Weights of a small image captioner: encoder depths [4, 7, 7], batches of 64.
Rows from block 13 of the image encoder of a small image captioner, named by matrix and row number. Each number is 128 + 32 x the weight over its row's rms, rounded and kept within 0 to 255. All counts start at 0. Numbers have three digits each.
After each channel's rows are labels from the 100 images, of 14976, where the channel reaches its highest value: "strongest on" is what is common among them. Only what is clearly more common there than usual is listed. The data: rendered scenes of toy objects such as cars, trees, mugs and chairs. In brackets: how many of the 100.
# r30: branch 2 reduce pointwise conv (encoder.blocks.13.r3.0.weight, 72x288x1x1), inputs 96-191

r30.13:126112137133122086089118133098106120098121107156115122146078161103127179107089164183183115123147129124126169065102082168102138105189141147134091154129105113116123099143146133119132134144087180114090104110133087148100119112129177099119120090114137084092087081099106110118085125094135117090
strongest on: umbrella (70); largest object: umbrella (36)

r30.64:111173117091175063128112147100053220114161143169165110131162081121153180192173153080097146141115145124111146126114144151247128140106181112121173113094172181089154100114207135174178182110143106173154154134096154233097174138168136162141153119130171066155117162086090128139086093109150118098
strongest on: ladder (67)

r30.8:080143102085166141082146140074110180116149132169165106115074102158102155147082167104093112093086155122119076099071073153154164095100133093110102133058120154089156120101109103126152161115112101126138128078098149126114152142165091151100183135117175113099129070173121098162078135155135112125
strongest on: table (45); arch (27)

r30.69:137094143159096166081077130067161116106062083112062145129124130119055114058075071133137084132117138129112122071115058115108123077114100090115084126117107104095079147134143149078128121169055130071068054083118146162145060097096146065084069145105090115084157073138122162114087142138122114106
strongest on: bottle (31); largest object: bottle (29)

r30.62:084078167105102108096086071141106070154166116110124099152083129104138141167103136131133131095095140077132162149130109117056113144129137109147107160081067068081114134154090140148111111143150141116123121158114074108164157077074104152125137155083065073120096121095099122121103091113079114115
strongest on: count: three (78); boat (39); umbrella (28)

r30.11:105092189118115128078109103087197116085092106094108147133096133120120113056107111146147093124098086114179183087089069112110062101125154146083076110096054087145116132158067163079101093136091155087086111081124103079120113101107147099107113153082102155054131080118125084116133131127124117091
strongest on: lamp (26)

r30.2:134097128120098096069084115103109148103091147136073103077105128121057078102080111099146079129132137127102163063104085106134131064144096159117054137134091115148096083122126120079133127094084128090067112088135129064144101102135098098101062101091132086074089061114111112119072107105065096109
strongest on: hammer (90); count: two (82)

r30.51:093122169114107118073121137071154118170099128096089194142064117137077108101045125113112074125107094129142161064127069134128125065134079162105079138162125107131097166132176152088104135103087146093068111070148146119128083129098151085052086113079121145049106098085091083083088108137108111065
strongest on: lamp (37); largest object: lamp (28)

r30.50:144183102088114165141088132089143105170144094126154129097113109113126133147103162086106140172117127150067100131162091170139125141098126108077114168113136155093139133090114117125164116153120118126139093129151138124140107145107109147113122083122119093076148091123112123154174131125101133141
strongest on: airplane (48); hammer (32); largest object: airplane (25)

r30.59:147146197161126180110106110138168114156103125116076159178128186100099110070093133148165096173176148106147192147173118146117105115175100168109126162138132106178077174153146156092096088179097190101104076115121146152135084105110196056090095138086144153115094104104184073098103091111179072083
strongest on: umbrella (62); largest object: umbrella (45)

r30.40:151128151148100144056110100081179095121088130114101174162103137137063085096057111143140093152157112137171164109135082132104125112155091140063095142118124141172070201161137145063116144132051139085076066059125158104140079113148144070055096160078147181089108062098139100122089120113121114081
strongest on: lamp (30); largest object: lamp (25)

r30.24:122175110059128084142141098135111089131152148146137102089108082074135163147162198059079135099088190104066124100082127114105119114101170144144122117108142046098154095105063111162202111064164087126133174151117096041160181125139085138141150146157143104169131119175156120158097147147139123150
strongest on: ladder (87); count: three (71)

r30.61:103130116125085136162092080145093107145168138161172116094087120065130152130141124140092108127098136044088122133119130156102145158110133118134125171131097096107149161125074111120154068120142120145161160137114118102154134081109082152164141110089091105124108124122119107126124097106170099103
strongest on: flower (33); umbrella (25)

r30.63:159111179185078142122074093135140091151121145142078143178112175115103085075091087191164095181178122120163144092151138162088129135161081149112108147143047116140102167186083178090097091176121203079097099127189157112107092085082182067133069157092127088122084146098147083081092113090162081077
strongest on: bottle (30); largest object: bottle (26)

r30.68:089114178119079136069104094067124119142115102097112105137070157103104080117068135098153126071124147081162161080110033034092092077134139115079054123061129060115113114103085114123122105107099127081081122061126120103070118105103136118041088124138119147083157049157149126152099153115104100094
strongest on: count: one (70); lamp (25)

r30.41:122123119159105136099102107081084108107104086100060120156111156135097075063086114148154084100130078106139165102113068086142111107178092155082082114123100094145092155142105121081069136144095150085103071085154127146060095078108133081089076095121118115091086063088107081111104096085081063083
strongest on: mushroom (27)

r30.70:151126180182126154081092138084123166125082135106045138158135168159057095078066101188152075140149108109141161101163099109125127077158044174151101174156122143173074194150175162072073149147068154086051060096157160163139073089090153070067057103061157137073113123102125115105094106083124153100
strongest on: mushroom (25)

r30.48:068118102106148123165121120129138123102148146156132135119142134158177168135185109110131135105099091125128099130128166130122109148096094158177156152119100194126128117097160128141084158158121127084174154151124146132109148119108133133192125094128122125132143233155171170111172151143149164153
strongest on: count: one (100)

r30.23:075112094082109110110111134084123146110082102112080146085062084113110129087091118075075097087108118107102083091074082089113109090090087086058071078094111108103084113093132135092102127096094100128084069073111109123117090140127099073092114085095131139064125059137114103091103119106089097082
strongest on: umbrella (85); count: three (65)

r30.53:156168135138157198061130182055103129188101138138119141160089148128095094085087136139182093202158143128144141055177073183140111081147115118134039143111152139102104160143131148089118162168090148093064066094168126171122105094122140096100107123116169116106149072111115120122083113120111146087
strongest on: boat (27)

r30.12:173142137144134125158154128161207119101145079062143166141121131141157119144166148124105171128143137150145166176105119126146077141111135150107122071122197118127112110135111103151131165176171124172177126200156114099082151126114132157153101134173134154173208147144141149118182160129145149217
strongest on: count: one (100)

r30.6:128114194135106163090084103109166109121097130099105160172093169113060104096114101156171069144163072077168158063163094115086109067174084160117090165170093104141057146193127196088101094185083178090090111085180144112171093067099156098100060142068095148101096118095105108084087112125125108084
strongest on: umbrella (25); bottle (25)